config.yaml
encoder_norm: "batchnorm"
decoder_widths: [24, 48, 96, 192, 192, 192]
decoder_block: "plain"
decoder_upsampling: "nearest_conv"
residual_init: "none"
learning_rate: 0.0054
Rows from block 8 of the decoder of a small waveform VAE, named by matrix and row number. Each number is 128 + 32 x the weight over its row's rms, rounded and kept within 0 to 255. All counts start at 0. Numbers have three digits each.
After each channel's rows are labels from the 100 clips, of 14976, where the channel reaches its highest value: "responds to" is what is common among them. Only what is clearly more common there than usual is listed. The data: notes from a synthesiser with random patches.
# conv: width-7 conv (decoder.decb.3.0.conv.weight, 48x48x7, each kernel summed), inputs 0-47

conv.18:098206114166187113164177176128139156084137139119176125149070163125154145124069122192120132130114110144115153116133098134170085180135096167134138
responds to: drive; pluck

conv.9:073138081182167127132100100146099101179121122108170110191116146119094158123186176170111148151146149118176104134148132083060115158152134172150154
responds to: drive; echo

conv.46:152127195173119080095090097101124083158124140169133108158112144155147153094193128075125139142090119084093157118116201120150157074159118099155108
responds to: drive

conv.29:133080131109127144109030121153122167069123151123048174123111107128124103127067153148147106115170094090119147128180120113088121084140166161125138
responds to: drive

conv.7:177177073128147153175110104104157119163154097095085052098152153110147148080088166121148126147137152134158117115098096182117174118181177142116144
responds to: pad; noise; hard sync

conv.38:117076144163145178121101100105172136072119158138128173086189126174131181141161130134128178131141075159097150164147104138145121150100114044103141
responds to: echo

conv.21:142107087132105134132086064105106123184130105134082103127159101061144136101224114103187133123139151151152118141114163080109159117126137071156103
responds to: gate; drive

conv.15:107189089178092111104068130122111107150181144119085048090138135151111073154167146118142116133111167119178064120145164119105124154146163143106104
responds to: echo; drive

conv.23:152092120132133182144151115124125121169101118167097159068109161204187137098080124124134129135128118161103133144138087130050104113174120163122202
responds to: gate

conv.36:132113120127165133090145140125158112097111140170073181092067115159092137113089135163138136099185153123108127104221075155149145110121120056141115
responds to: gate; drive

conv.31:092105105163210111180200154111069117148178193206163109124100104115138148132102134131142138139087118131123127144083141155122109164134118102103129
responds to: gate; drive

conv.12:125114124120112141140143125119195137140138212099079173082105105209168119147143109168143111070114101135130148109125096125092090111120129147101204
responds to: gate; drive

conv.19:143139133157133138094113168118154125138148123158188089205133110132074072138136142116115133151150173157104139129152080126084100162135075201074174
responds to: echo; pad

conv.45:177117067166154144126125114165111078163105078150089136202119138079124134141116147147179145150114180141147136106156060076074131133114155127090121
responds to: echo; drive

conv.0:155106105128079150140089098094114151122072049199096131113148156142167157135136150103163095090112135077136109143124160118171129106094076135197118
responds to: pluck; bass register; oscillator: triangle

conv.27:152089114178111129145173168107085116171101166109092083102131115177121138177202156100175131132124114113113127115119116148112084091168163195096088
responds to: drive

conv.34:142169129128157124118187196129138205084112143149087113143081124099174119126082172205142141146129131139110134099131145097148101186104093137082121
responds to: pluck; drive

conv.47:126146130140188148117124086146124092144132099077148097213103123116113095138193138153175143165154180153159130134153091100049108123095115167106125
responds to: drive; pad; bass register

conv.5:084118096184159134142120162128181118171142110115171098086107173102205135137063130150132181144180098109088115114133119100103094158171169140148142
responds to: gate; drive

conv.10:152122128208124108121131128124080074104158155078159106184093149114174120143101164115128081132126181104169084092144157135110102094129206154120123
responds to: echo; pad; drive

conv.30:155113148162139070109102044111160126183123105103156108147073104119074080135102167116194165134128117156179108071132102105112126153100132108127104
responds to: echo; pad

conv.44:142125126043098118113101112092127061139083151166116143167118152135140150153148074077170091048120142086162091137098123174144129119125108144110090
responds to: pluck

conv.3:082124135101143103170113154192118172092116148193139152152119146142139117186123114104139110126153138117118120135121132111236161086072104124114066
responds to: drive; noise; pluck

conv.33:235123118112121180180164135097102095147183096099178119126169124073168145115166132106165131156096119150097106123130164120160113158152161153127132
responds to: drive; gate; bass register

conv.11:170154155119171154112195160131122148194153121133093091121145133133151121156120141137115176112079150089133158208150170158154162125149125060111181
responds to: gate; drive

conv.2:055153124113165095171094126165098088064101107151121191129109144133156102163130174141084160101157091137103181153075086091130128108131151111147156
responds to: drive

conv.17:124162041120151073083143086113081105210117109088149130170124100118099118137128168135148131126129160151174094085193130093092148141123126140114149
responds to: echo; drive; pad

conv.32:200076162140098144098098089123124111119073095150101103162111090083186161179177109092155098069107142097183137123133151130126154128150125118165121
responds to: gate

conv.28:187137153120135180110155083082126113175094152135154170041070166197135138126158158137154129108137167123120126141123142092081143128148094132168161
responds to: gate; drive

conv.37:129134124117173154129155161107107121188122131164163170099134144180177194096083134084130145097066159133068176136066130119098106137149138153118164
responds to: gate; drive

conv.20:161132169120114162136092064089134048138133083134161165125135122102139160180203139108110082065135163082163141147111119133124130119155100098169125
responds to: pluck; bass register

conv.39:081121136099129129199147122126065178086161140165160101171136117123118192136141143134111125123082174099093111124122170164162133093102103091060088
responds to: gate; noise

conv.8:148127116162159145190135100151147119155155128127192127148161133067137084192182091125178092131111163140190101157088150102142147097125126190146119
responds to: drive

conv.13:099105114192136139151146149094137138176129183106117071089134103140155101119124132141128142105180098138081177138098123112032107134189161160141166
responds to: drive

conv.24:117143076167147160133163081122085090148135081078101125130117139121152193100153124153169089125121067132160129101177139078090148115128172159195113
responds to: gate

conv.25:146119139146090186133174104126140130186114101149135118124119090161162131089151170141168160168117135177130153149143129104068113136143151214197178
responds to: drive; noise

conv.40:191174132137129170115154104173091102161117115104102116067102135214153138143123100105170111057113125130165150175101100106107133166113134105179116
responds to: gate; drive

conv.41:142158120093194104101135126134171105194071122067188069119120132131097118117153120114076179164076167138112168092118112134112119140119148084113148
responds to: pad; bass register